python train.py --arch="uvit" --model="class-conditioned image flow-matching model" --dataset="pictures of board games with random positions, seen at a slant" --train_examples=48750 --image_size=32 --horizontal_flip=true --conditioning="class" --objective="flow_matching" --cond_dim=192 --targets=["more pieces"] --num_classes=3 --cond_dropout=0.1 --logit_normal_time=false --norm="rmsnorm" --norm_position="pre" --activation="gelu_tanh" --head_dim=32 --fused_qkv=false --qk_norm=false --layer_scale_init=1.0 --parallel_block=false --dropout=0.05 --inner_norm=false --moe="soft" --drop_path=0.15 --num_experts=32 --moe_every=1 --expert_mlp_ratio=0.25 --slots_per_expert=1 --shared_expert=true --patch_size=[2, 2] --layers=10 --width=160 --positions="learned" --residual_init="none" --optimizer="muon" --muon_scale="match_rms_adamw" --lr=0.0024 --momentum=0.95 --nesterov=true --orthogonalizer="newton_schulz_5" --adamw_lr_other_params=0.0014 --steps=7900 --batch_size=256 --epochs=41.5 --lr_schedule="poly" --final_lr_fraction=0.05 --warmup_steps=150 --weight_decay=0.08 --adamw_weight_decay_other_params=0
Rows from expert 31 of block 6, named by matrix and row number. Rows with one number belong to one neuron. Each number is 128 + 24 x the weight over the matrix's rms, rounded and kept within 0 to 255. All counts start at 0. Numbers have three digits each.
# up: expert up (model.blocks.6.mlp.up, 32x32x160), inputs 0-159
# down: expert down (model.blocks.6.mlp.down, 32x160x32, transposed), outputs 0-159
up.13:143145159176100168152092145104166129134144175105152085127137148128151095122146107115132096088104145122117128149152151087095104165119132147108136122117144112128167094117118142113120129119116156137142140116147197188113098127104093122125164119135108121121095125105130146164103128128103110164141095110122094132152107143148133163091171141162158164059148135144165131115127158139145128147154142133162134154168118139134128109114105141148158118170135126185163107135108156162148111098128142
down.13:103117120087148095118154105145128100152169123136122159107155134079106100129108100119142150117144146147151135130102126146150115146124139146137137121171120121103117147162161110113112114112074127136137161112138122076142132121101144120189106136145174130105120103122103122080167084115128140144144112150109142106107106142126124087116108078135128110153124098076142100121116095095094086132128141113118108114140120117142141149111136140168125159103127153075118178125139152109108129128137129
up.14:127121110119143154111131128156125139121127123143130124117120117127115159138125122145130165134108156124108150085111147164165104091105181094130147146120143132103067113124123119107122203118114127178140094148121113105125112149135142132100136129079120123157137142146123149135090087130111144145134148141154159075134119087137103184145146112141111107140111104122124121161162125091125139120133108116132086104155086151090168147134149138143106150093112129078124129139134129127129109159110114
down.14:173123078112163095155110121122143145145168111087116160116166096169125147134123141128168103173128124105148101151081140117127094124176118099173134106125091114150126153122106098145125136157121112094114181177137158174139093125136179115102142092178134146113139192117144137090133173130153144113156128094148149161131134121099172164116159131140114152130137120124116126128093146112120103171137119139100099122153150176151142084122132138137150107160096099052128125171155118087115184102143159
up.15:132125152111132074144102120135107143097115111135136157155168112170131109121159139122112156122110146138126110098125126114135106123109153155092104116126120104138117148095137123127111174127128150139164123107165122110104127153127133145146149131083192147099109134109108137104124144121124148138144150141094100099153118094133127140113155134145131142194143132122113133128117124140120133147109125130152135175108173117112172105146088152150137113132136094122137085133132106154116101131119115
down.15:133143139125139106131159106164105125142129129098095085102139114099117164115118094109127134112137134121110142125128134128138138128161150135128125108098136120123154107149131103140111123101127132148152154166115123116152140132111145109119120145145110146103109144164108144142087087118078111137090120178107126144135116124149116132083139101135155122104135118124152118111124110088113118151131145114111128151117126143110154171094154134121167148144188145173132162116100161111149133121171134
up.16:155099129146126166126081177155114161141194085117112119130147117162110112106091136083126127154107121176127175159134123137189110139172130103132131128077148148118089161074139117167124125152101109139110121144122112132155157136086123140152076111156166108199145149157068134162061158087101086129142129086141115115100115111116095105120143135124106128097098162138126168147150137119107126130165100135180126124148135128110133142131143141190151151158117108122129159115125124154139098126120099
down.16:098129144101113167088163121154123091105115155145099102118139086141084103150124124218088120080148114142114071110110122101105140126074157101104104133120159117108130085122133128097106137117151112180133119106088159158093081148149075179081151181120112126154125129098104130120118121148151144107123097195087151121163075128124144159129114151104138144145142135164086090117129124099174116105085110136119142129112120159144112117120136137103088121104155121155112060156111084140172115129140114
up.17:135151130161124108117128084125159091118131146116115127139102150115077117141106147115126082117136141160157112135114120152151120136123163130122106118096131093135142139142086129108143155111119108173120149115156121152097095135114120096122109089141116133117095105116097088135151096125116129125117153151109140118152074116131161134165164092161145114116126119100141114145127077127118198085131154110114098110118110128108203119111121147124146128093174148156133130113134123153134127104105108
down.17:133112082101133156143121128129130087170119124130133125133127125117116144102117144124135120150148154109182123112177088125109104121160116124171145097164192127114093124132117146103099123124127174152108125144114129133112139115097148129142108139150136158167117120143147157153154125145132143151134114090147140115151124125137136118103106167186121172089179103173152119123098104102129067154142142143107157121146134112112103173165158129148150124160116084120098113148106097104146143114126153
up.18:146158106111114100121128138118147154126107133140116169144084116098113129156121102146121115143063156174137153146132127147158150148148119102111133145085178110169111129087107108133166105201125112111115154134125144119172144107115084111138101112106102121157125139186108097142098155136106068136135132125144107125154125117127114153094137126102163134118152109137129130111120090131143103122143110125135139133091127133100148118114154132153142126141131128125120112140127084133127117139087093
down.18:122112119129118113127152124170168122138112143151109125119141135090120107139106122131077091127156130165073114129113067122163171150093158124090136092163122126156138091138154118107133111128119092131148114162111140170081198082133106135099149114093134163095152110147126121125103154132156106122090115094119191080090101109130132193137134158090140106133135110139125173092155150125157074146137133150161152139116065127113089104083121151103115110132128130132102115122132116124180111138109124
up.19:159141172135095192146123120137101125087133151097124126162157126092130113131093120127123108095093108127137087113154124127112111153137162106171142138114118114139105121106160124165112137150150122124135115076097095121115143116120125130125103142144141149147133178156119134118131145118134089132124115096142143139176107154120170159139137139114134114075118142114080115141128174136134128125161102113146121140115111159108115113120097116161145100125125153126111116113103131122098162143151102
down.19:144160125099084110117111125146102135139137082115124071088158151139150123102170108089183179120167142139092110168106165180139173070179141122106120154119127139135144133098127163145175186120148120112102123212099093156157153146112138163131145125142136101101087081173123117154158133155118100133097088098156140094110151120067058087073169054142142165091138119104172129116133116129126140151130120178100151131178146134110128140132174140127099108120066126140111146099180130155196128129142118
up.20:131159118135106110183118125077150122142158113145102119131116119167138103138119124128135137120130174114133130129128090179166121121157091136129132112127142121087128179155091151093082117101084108179143152112130104128117125110147098089159123105108104102140144079140128116130135116094148113143148095152123143141111122136113115095119131140158138152118136197133144130137129114120077122155151175125154119133121171164128144128129132211168155127145103151122203123142108132115081124187139161
down.20:128163144130128142101137118194130156135106107097117139160133167128110163142167136133119125156100169125123135137159140089105139135102166111153099148107133150148144108127139131162125156145101114110144118118129171118135139121082141082106127088146129114137082135119112108151121116099155157094123125105142128126125120115115125124162137118105148149124104122134145170109166115132145157092093147115105165097137139082096135162124136116105069107130107133140107111131141143133129143104160133
up.21:126147123122132140118099103109109108110123111159136133130175140145059113107071157132134114129081112188147096104107074149128121093127118129110120136106163100136092117112129145126139139115178061109154118107137088128136144114116114137190125131142149117121144085127085162131124160178093142128091149121095115091139094130175146101137155112174143096166132140123188136154119166105130158095124148172146136157132137161136117143135127126149122132117179125169097104119143140088096115124126093
down.21:144141117098093115160094104136125155103114088160186132145153181153150152122103137080115092174153157126126102145095136125140129130126178099123114127108126127195145083089129140161150132097099100105098170105127111125086129143109124110143106147126122108151129136159165115121147135119112138145100138091088133120127128168139103158141099152087119130149139126078104114139096132136128126108072118138128101127131155117120132114143144089119127091119089114193139150106150116091115144098148169
up.22:141123102156151121120125085152141113138139132096143138094138122118143137120110132086132135136137141162155079165128088119166167145173108113161118109136126107107123117130171125120168161137132090155107109140157122140142173135173153156093130131122130090145085196179091123129130137121133103168107138130143100174129137109170127151091117133136169154109140132148149177130128129149070130135133101166158138132146135154162134099098142106088104102148163131129129140128123138128127120143087115
down.22:154094138117142106068112101171109145075119133126133129150055110151095137113098130132142119087142116114075138114137104108136149121157120120085194127131118124135138138143110100136108140098109142122124117141123112114102127098101091151118145138119096103115119119117157137176143136114126132168115131108141105115119118116138141157140151115140149102095120102116082144127123109097140146111161140150125138142120156066093122142104142134105136091158165158077133131105112142145113115128126135
up.23:112135156130142123091164099081138152141141141152130148156140152123127124118171112115143130078128147077150107138129092175058085142101104132129143150128122133131103163158115110108136141109127115137137144127133092130114127136144141123118098126139111048122113119112125130147128163126143136156118150109147132138138125154138150151071089104140123164076138123085101074132112135114124142105102122115149120129090080087126106120091156148156132090148156138135147129119136154159101125152142134
down.23:119114164100112145151113130129139140106127151091118078119086123141140127116113171128133117140103141135153175098139166102142158174167126154161112106119128133135135125118160178140126137154128107111141146102141125123105095123168120093149121123110110151114121096122140156088138107148111124098123079144107151122146136167119147086150134125109108141139125134159144161131135114146124120099122107128153129115122141181122112132151126128087164137110104138161121141082128087089156113076129135
up.24:133192129101129140118082110124131132152146112141102105130139149138131111099096123110098121144135159141128156147136120146106117150115125154188110144124139126122135140083090131111118124098099063144154118155174120170128105123126123098110124069091101175152105112109100147131131177156132109140123115096107140123159086087140173083139148171122135149112145124151160184124129157118114141136087142146116183071137110119121185155115128065138156133126095118128132124131130113116140150156101154
down.24:158122157126136092169147119138155106109124149114102158126120108135141149121113132084147105156143083127157092144131153123092097105187111084139152131131143162110109142127122088139144144153149137094135131123126103088102157139176115123102091114147150159157132116145131161121109131099156142087102137104130160156099103120108136112152126143167108117144135106118129110123137099118126130165137130133087111081130141098135160125140116170156132121160091130103085132134081101117132073096155105
up.25:152121117168128153155104124114170151114163118112127133146129098110137111139111101145080103131119157086102120138112116165148081129114129094135114139142107094132055117110087160120115170110130104096112124134150121139098102133141140127105154128115122140130112180122135103107127127112146154127123133121100129121146115082097162133123157127092084146086142115115138127126087153133092155108140134147122118107145131108165132086134098114144164123169112101104139129108124146137132117115138139
down.25:129147098094113071115161111139090153115084161124131176126104124138168127129160163128141178103059122112156127114127094113127137160122099122136136111098129136136160166115132108132097132149105141128108074134122118085092143092097140114124157122145149111164103080111099155127129099109124122134110103135145108107132089134177129139163110152135166130163127131180117112075136109113157112132137114138098111114118104129108136126097102161120116130093134123139133116131129136097131125119133147
up.26:102092094137131115119135169122115103140142157141146133121121126113119124102142122114099154146122092116166128087111161152143124150143127156125114103159149094127111113121129174114132115131103101116107115145159149091135106120146117093130130112129131112137138140109159097128162107076139131152173172107126124094143125141139142102146094136130120130116124103147137118142137113101084111127130103140161104141132115118149139167153137118132127131095097150105091117157140159129125084121076136
down.26:100159156119123109135113112126131155146117108155100164130160096132159116120116145117121101134101137147072155147103126124135127137087094094098110130106134136145119176111122140154140077158111137127099126141140158120138127106110138115137121132126109155146139137166125141126101131107148110135138117138111134137126142159109094123112124113121118109121096109106103119122144126120131121105168115113121107111141121103136089105165135148113124111118103090123145134109128140116103141154128132
up.27:144158112113171102116125157098151095138154156147129090139124174140118130134090135152154145097115148182159134154100172135106103129108134120121162133116167098150160113125154090111145161203142112169119135063157127144135152144127127137138142144173089115197124159155103110177171124128162092172143160127150120145138158105062161099112177099158141113120160139160119167078095129120140153125147125087138139083121087132119096126110182169129171136130155111121119151077083176140111136071101103
down.27:136117105138153122146080137125091143107097166112086110115127169117110140082100126147052143117148087096081149163160138087144108130146131105132143153133116107181179129120174123095097140141168132139147166145161096153087179163143118168136108134082151160114158143159114125136119159085110163173155100133135117101083094133133179086144149111176105117113117165093111152127131083163152097143135108111134109104169140110114108176087137089113104096147152119083117142101139135178133135135127152
up.28:105118160139104154144112135111113188129141085147120142112132147139121139117113096085128111107094128123172095122169118147169144153118126136138104147104129130177117084113134113130138117149095074113139147149163136120145104108148153125188132126190175128201127111170072111121106141152112092166131134085133109120120115115155142166116078105107109115120132098121135147198102137124140130102149087102163145133152087121121138118127125124135103109096106150140137065098106133132129107128085109
down.28:078150111098149165120109183118133093094136130154100132160076166105105119103137123162098181132137127173091149120076074173110149140111149173095087089143119098131067125100130192167146146130141143150096132130075098110085120100117100176112114135115141113139156096126127121131126140112168159127120142141143136113120121152105186163141139137128156120121129157132119123089145166129131128112103146176109141105164080085178120119112169104116116113132133091153112104106118104122150105118128102
up.29:120112098156128133158121119108108104122128119098120146118123151127096159115154130157114111132153102137138083114151096128081086167122158163150152173123139127136136106147138105144085156126166139122090077117128141190156123072096172164133169091149129113120126098096068112107193094155095118125121161159129119084148183127100138135175121141143135125088129123099098127132166154127159113141155114130133147136134100139136109092123110096135164124129148163139151086061158124144122169112101138
down.29:149124173162105122128192117114150126137122163155132136099158110130100122159155166163158105094101134133120121112083121131105143104143109133127101131178121143119118110106113121105095084160075163152116116114118112115164132126143117107134145142122128150111096097156135149121112109088124140095142161181147110153125114163160139135106121090132151137145121138132151112138124147126094142096110137122147129154132144107167128145115113174132135109116096129139142127131108108108132102105131123
up.30:138107130185110143151117109113128155118131077124130106119155100122133131116138121133106112147151161116108071121169095097129146170152123133117139107126121128126147114119136116089101137137134161147147120137112159095164100109134129120126177144153162132150131118168107077157137111164119097151126128139115084099093174125137100146114105132078132118112120134127159125135157138121128134142108124108154117164106153118119106116097126152066136114152174138152182149157143139139123133136116121
down.30:109132138092094146142152129161170102142121156122130133131059140111109137152122166056142111105120149134134139172134172130137101121098130088150118143099131145138146120059134151120196136102116117139122126102120118115137144117103140146148088101125157111083158101137160111120091171140127105173116132098107122126123121159127118151124140090091203160122126154069083127132160147149126118119146119134127136112110081178140165111096135111124104100121113113158114111124134108116156102140150109
up.31:133088114091157143153138118141124170119132116119131113108127054145137105143120166140128093113063117087117116152134139140183137141131176142090129171120157106162107118070120093178124127172111164181144117103177146123118140135149097132149124091145137151150114089149118114121126132118129095123137125090129105108155116123159140198108134174121113150117136071132142161156129115118088169126154084146129136156097138198168105100102092155149124134138099091124139145138162133141154087140132118
down.31:121085135112081137145163146143140090133124107133094148118066102110115150138148085144112131153113087126113169114127062115075115142116127139122086097135135115074116096159117142111113120132153129092133094144081143139129173118138108137117111118148137139148115140076122143138123128144129148122124128150146119175106145147149113114135115149127130118118110166164069110122142125124141079133108175102135133140148118137096165129126114133152103138114159139151108118142111067126110158102133117